{
  "horizontal_flip": true,
  "encoder_norm": "rmsnorm",
  "decoder_blocks_per_level": 2,
  "decoder_attention": false,
  "init": "trunc_normal_002"
}
Rows from block 5 of the encoder of a small model that predicts escape time at each pixel, named by matrix and row number. Rows with one number belong to one neuron. Each number is 50 + 10 x the weight over its row's rms, rounded and kept within 0 to 99. All counts start at 0.
After each neuron's rows are labels from the 100 images, of 14976, where the neuron reaches its highest value: "top examples" is what is common among them; "patch colour" is the nearest of a few named colours to the mean colour under the peak. Only what is clearly more common there than usual is listed. The data: views of escape-time and Newton fractals.
# fc1: MLP up (encoder.blocks.5.mlp.fc1.weight, 384x192), inputs 24-47
# fc2: MLP down (encoder.blocks.5.mlp.fc2.weight, 192x384, transposed), outputs 24-47

fc1.178:61 59 53 61 36 38 53 38 37 62 53 34 51 54 43 39 57 67 38 35 57 60 56 60
fc2.178:46 54 49 42 57 81 61 58 59 58 39 44 62 53 48 45 51 51 58 43 62 62 52 46
top examples: Newton basins of three roots; earthy
patch colour: grey

fc1.73:38 22 60 47 42 54 51 62 38 46 45 54 44 46 59 56 45 36 60 70 44 47 46 59
fc2.73:42 43 61 49 63 65 39 54 66 39 45 50 63 41 55 56 62 45 39 54 43 35 56 63
top examples: dark
patch colour: black

fc1.39:63 31 58 63 46 41 54 59 39 22 50 32 47 55 45 44 47 44 59 65 66 53 63 48
fc2.39:53 38 51 42 52 54 43 50 62 34 46 46 57 58 52 54 54 63 43 48 54 50 77 42
top examples: Newton basins of five roots
patch colour: blue

fc1.83:66 50 32 55 49 35 35 34 42 55 59 32 42 48 37 45 55 40 58 55 59 74 35 43
fc2.83:56 67 44 45 57 25 47 23 49 46 71 55 46 57 56 50 65 50 32 52 52 29 24 63
top examples: dark
patch colour: black

fc1.246:56 57 42 44 35 57 67 63 38 46 59 52 53 51 48 37 47 46 54 63 66 73 53 46
fc2.246:41 37 66 44 35 44 52 47 53 38 35 60 54 39 53 41 47 67 41 55 49 46 54 40
top examples: vivid; Newton basins of five roots; quartic Julia set
patch colour: grey

fc1.71:48 66 39 59 38 55 52 52 42 44 64 56 52 51 43 36 54 43 58 55 61 74 50 52
fc2.71:45 43 70 46 37 48 46 45 51 63 36 59 49 32 51 56 52 46 35 57 42 27 32 48
top examples: Julia set; pastel
patch colour: grey

fc1.297:64 59 34 45 41 46 42 41 44 31 67 39 51 60 48 39 49 55 50 59 62 54 54 32
fc2.297:43 53 56 52 56 54 49 44 67 57 38 49 43 55 50 79 53 38 39 47 21 32 51 48
top examples: pastel
patch colour: grey

fc1.50:50 67 45 59 41 56 52 57 46 47 52 49 63 50 48 38 41 37 61 49 51 76 46 60
fc2.50:46 36 67 55 35 49 46 49 51 63 45 60 48 23 53 61 49 57 39 54 46 29 33 50
top examples: Julia set
patch colour: grey

fc1.261:50 68 54 60 45 36 33 47 34 42 47 43 53 48 52 46 49 48 45 43 53 53 51 65
fc2.261:49 71 49 51 51 38 46 37 54 45 48 58 47 59 42 50 66 38 46 40 32 47 17 60
top examples: tricorn
patch colour: grey

fc1.220:62 34 44 49 45 40 57 67 30 60 49 47 43 48 53 41 41 43 72 65 34 43 35 45
fc2.220:43 49 44 43 64 58 34 42 66 40 50 63 54 41 50 58 59 42 46 53 46 46 68 47
top examples: dark
patch colour: black

fc1.63:51 57 36 54 32 58 57 52 42 46 53 52 55 41 42 33 53 39 57 55 65 68 55 50
fc2.63:48 42 70 46 29 39 46 46 48 61 42 59 45 32 50 50 49 50 36 57 42 35 35 48
top examples: vivid; Julia set
patch colour: grey

fc1.217:61 50 53 52 38 58 53 63 39 52 51 50 61 53 47 34 42 32 58 43 71 67 70 40
fc2.217:51 40 67 54 34 32 40 39 53 44 49 64 51 21 50 46 51 66 31 47 40 41 49 47
top examples: tricorn
patch colour: grey

fc1.175:67 59 51 59 30 35 44 39 33 54 53 31 48 46 44 42 54 59 44 37 53 61 49 60
fc2.175:52 47 54 53 51 79 60 63 45 62 39 52 53 39 50 37 43 51 58 59 63 62 61 33
top examples: Newton basins of three roots; earthy
patch colour: grey

fc1.155:41 53 57 14 43 52 78 39 56 57 56 58 47 63 48 64 61 51 62 52 47 46 55 65
fc2.155:40 50 50 53 70 53 42 58 38 42 29 58 57 52 60 35 44 55 51 52 44 58 38 36
top examples: pastel; Julia set
patch colour: pink

fc1.333:56 50 33 49 46 48 53 57 47 35 59 55 58 48 55 40 37 50 62 63 63 51 54 38
fc2.333:41 59 59 46 60 44 56 41 57 51 45 52 51 53 50 72 54 55 29 40 35 28 38 50
top examples: grey; tricorn
patch colour: brown

fc1.85:47 80 51 54 52 40 53 46 46 41 51 48 47 52 50 48 56 48 48 44 48 65 46 68
fc2.85:48 62 46 58 55 47 33 39 54 64 54 44 47 59 46 70 59 27 46 40 31 35 44 49
top examples: tricorn
patch colour: grey

fc1.75:64 42 41 61 46 55 38 52 43 46 46 39 56 48 36 49 36 40 65 45 45 50 47 34
fc2.75:64 53 61 63 61 61 34 47 44 55 43 42 51 36 43 57 46 50 41 34 56 47 62 45
top examples: grey
patch colour: grey

fc1.33:64 63 59 55 33 44 51 35 45 56 56 44 54 41 49 48 65 68 31 42 51 49 65 57
fc2.33:57 58 54 48 50 77 55 59 53 56 42 41 61 54 46 42 46 52 56 46 62 65 50 58
top examples: Newton basins of three roots
patch colour: grey

fc1.200:46 47 63 40 41 21 51 54 39 65 56 42 45 50 48 42 48 55 50 48 51 58 57 62
fc2.200:40 55 37 28 60 38 50 39 54 43 53 37 51 71 44 59 62 57 44 36 50 51 57 59
top examples: tricorn; grey; pastel
patch colour: pink; white

fc1.353:41 61 55 58 53 36 56 47 40 73 51 41 47 53 52 35 52 47 51 62 50 62 35 73
fc2.353:42 71 49 41 51 30 55 43 53 42 44 65 51 62 52 38 55 41 57 52 44 58 20 69
top examples: tricorn
patch colour: black

fc1.187:62 47 54 57 39 57 54 53 33 49 57 53 37 47 43 43 47 46 50 63 64 66 48 37
fc2.187:45 35 57 44 34 46 47 58 50 54 42 60 55 36 33 47 43 61 58 35 59 37 59 37
top examples: Newton basins of five roots
patch colour: grey

fc1.198:36 46 47 44 21 69 57 70 40 53 35 54 58 47 63 48 37 36 60 55 59 49 62 40
fc2.198:78 46 47 59 32 38 43 47 49 54 66 46 28 26 40 43 41 41 52 48 53 48 34 45
top examples: Julia set; cubic Julia set
patch colour: grey

fc1.68:30 53 64 28 49 54 47 42 61 32 45 57 52 64 45 48 54 62 44 56 56 49 61 60
fc2.68:63 40 41 65 46 47 66 63 39 43 43 34 44 60 49 37 33 50 67 47 63 65 59 32
top examples: pastel; grey; Newton basins of three roots
patch colour: white; pink

fc1.137:43 45 54 50 34 46 54 48 34 49 56 56 53 53 49 44 48 50 54 66 50 64 52 54
fc2.137:43 42 64 45 40 49 55 50 58 44 38 56 52 36 43 38 44 51 56 37 53 47 54 33
top examples: Newton basins of five roots; Newton basins of three roots
patch colour: grey

fc1.352:36 46 59 53 24 52 36 60 36 53 37 61 65 53 58 56 36 39 42 54 63 46 49 43
fc2.352:62 59 47 47 36 53 46 48 57 54 50 55 43 40 44 49 55 35 55 45 31 46 38 43
top examples: grey
patch colour: grey

fc1.2:56 56 65 37 45 42 61 26 53 56 55 51 56 40 53 54 71 65 29 47 53 52 62 57
fc2.2:63 46 55 73 48 64 49 60 49 51 36 33 48 57 34 51 28 45 56 34 60 56 74 40
top examples: grey; pastel
patch colour: black

fc1.382:55 57 45 48 32 60 66 56 50 51 52 53 63 47 46 33 48 51 60 58 68 61 55 40
fc2.382:48 46 74 43 26 37 56 42 49 52 40 62 47 30 52 48 52 57 32 51 44 35 35 48
top examples: vivid
patch colour: grey

fc1.317:49 79 45 52 52 51 56 50 45 46 45 51 37 61 44 42 49 35 51 63 55 68 46 54
fc2.317:42 81 56 51 64 51 49 37 48 59 45 54 60 53 52 64 64 41 36 42 38 49 43 65
top examples: vivid; cubic Julia set; pastel
patch colour: grey

fc1.197:54 58 51 42 41 48 48 46 55 48 49 50 62 45 56 41 38 37 50 43 31 49 57 74
fc2.197:50 51 53 59 46 48 27 41 54 70 57 56 44 58 36 56 51 39 60 55 65 59 69 52
top examples: Newton basins of five roots; warm
patch colour: brown

fc1.132:53 63 40 47 39 53 60 53 44 50 63 54 54 38 49 45 63 43 50 64 55 66 45 57
fc2.132:42 44 63 48 45 48 43 41 52 55 40 53 48 53 52 61 54 51 35 58 38 32 41 50
top examples: pastel; cubic Julia set
patch colour: grey

fc1.25:58 55 56 28 37 39 52 32 56 50 49 44 51 46 51 48 62 56 26 46 54 45 42 61
fc2.25:62 55 60 68 47 55 53 52 52 44 41 48 41 56 36 53 49 48 46 32 40 50 48 45
top examples: grey; pastel
patch colour: black

fc1.102:46 59 31 66 38 54 64 50 45 43 57 59 42 48 45 39 59 44 60 63 61 60 53 49
fc2.102:53 39 69 44 40 48 38 49 52 59 43 52 48 44 49 55 50 42 39 55 45 29 40 45
top examples: Julia set; pastel
patch colour: grey

fc1.231:62 49 56 51 46 25 46 48 39 46 56 47 53 52 50 45 49 49 49 51 54 52 51 52
fc2.231:46 50 49 45 36 52 56 48 49 50 42 36 58 71 40 54 47 45 55 38 57 47 63 54
top examples: pastel; Julia set
patch colour: white; pink

fc1.269:28 32 50 47 43 51 58 51 50 52 35 52 48 54 44 44 49 48 59 54 44 49 39 57
fc2.269:52 58 41 38 56 57 52 45 59 59 56 41 37 76 48 63 47 32 50 44 38 38 33 44
top examples: pastel
patch colour: grey

fc1.38:36 55 54 21 49 58 75 47 60 37 52 56 43 57 54 57 51 55 51 39 30 38 59 58
fc2.38:45 53 48 59 62 48 52 54 35 36 35 55 62 59 56 27 42 51 55 56 56 86 52 35
top examples: pastel; grey
patch colour: brown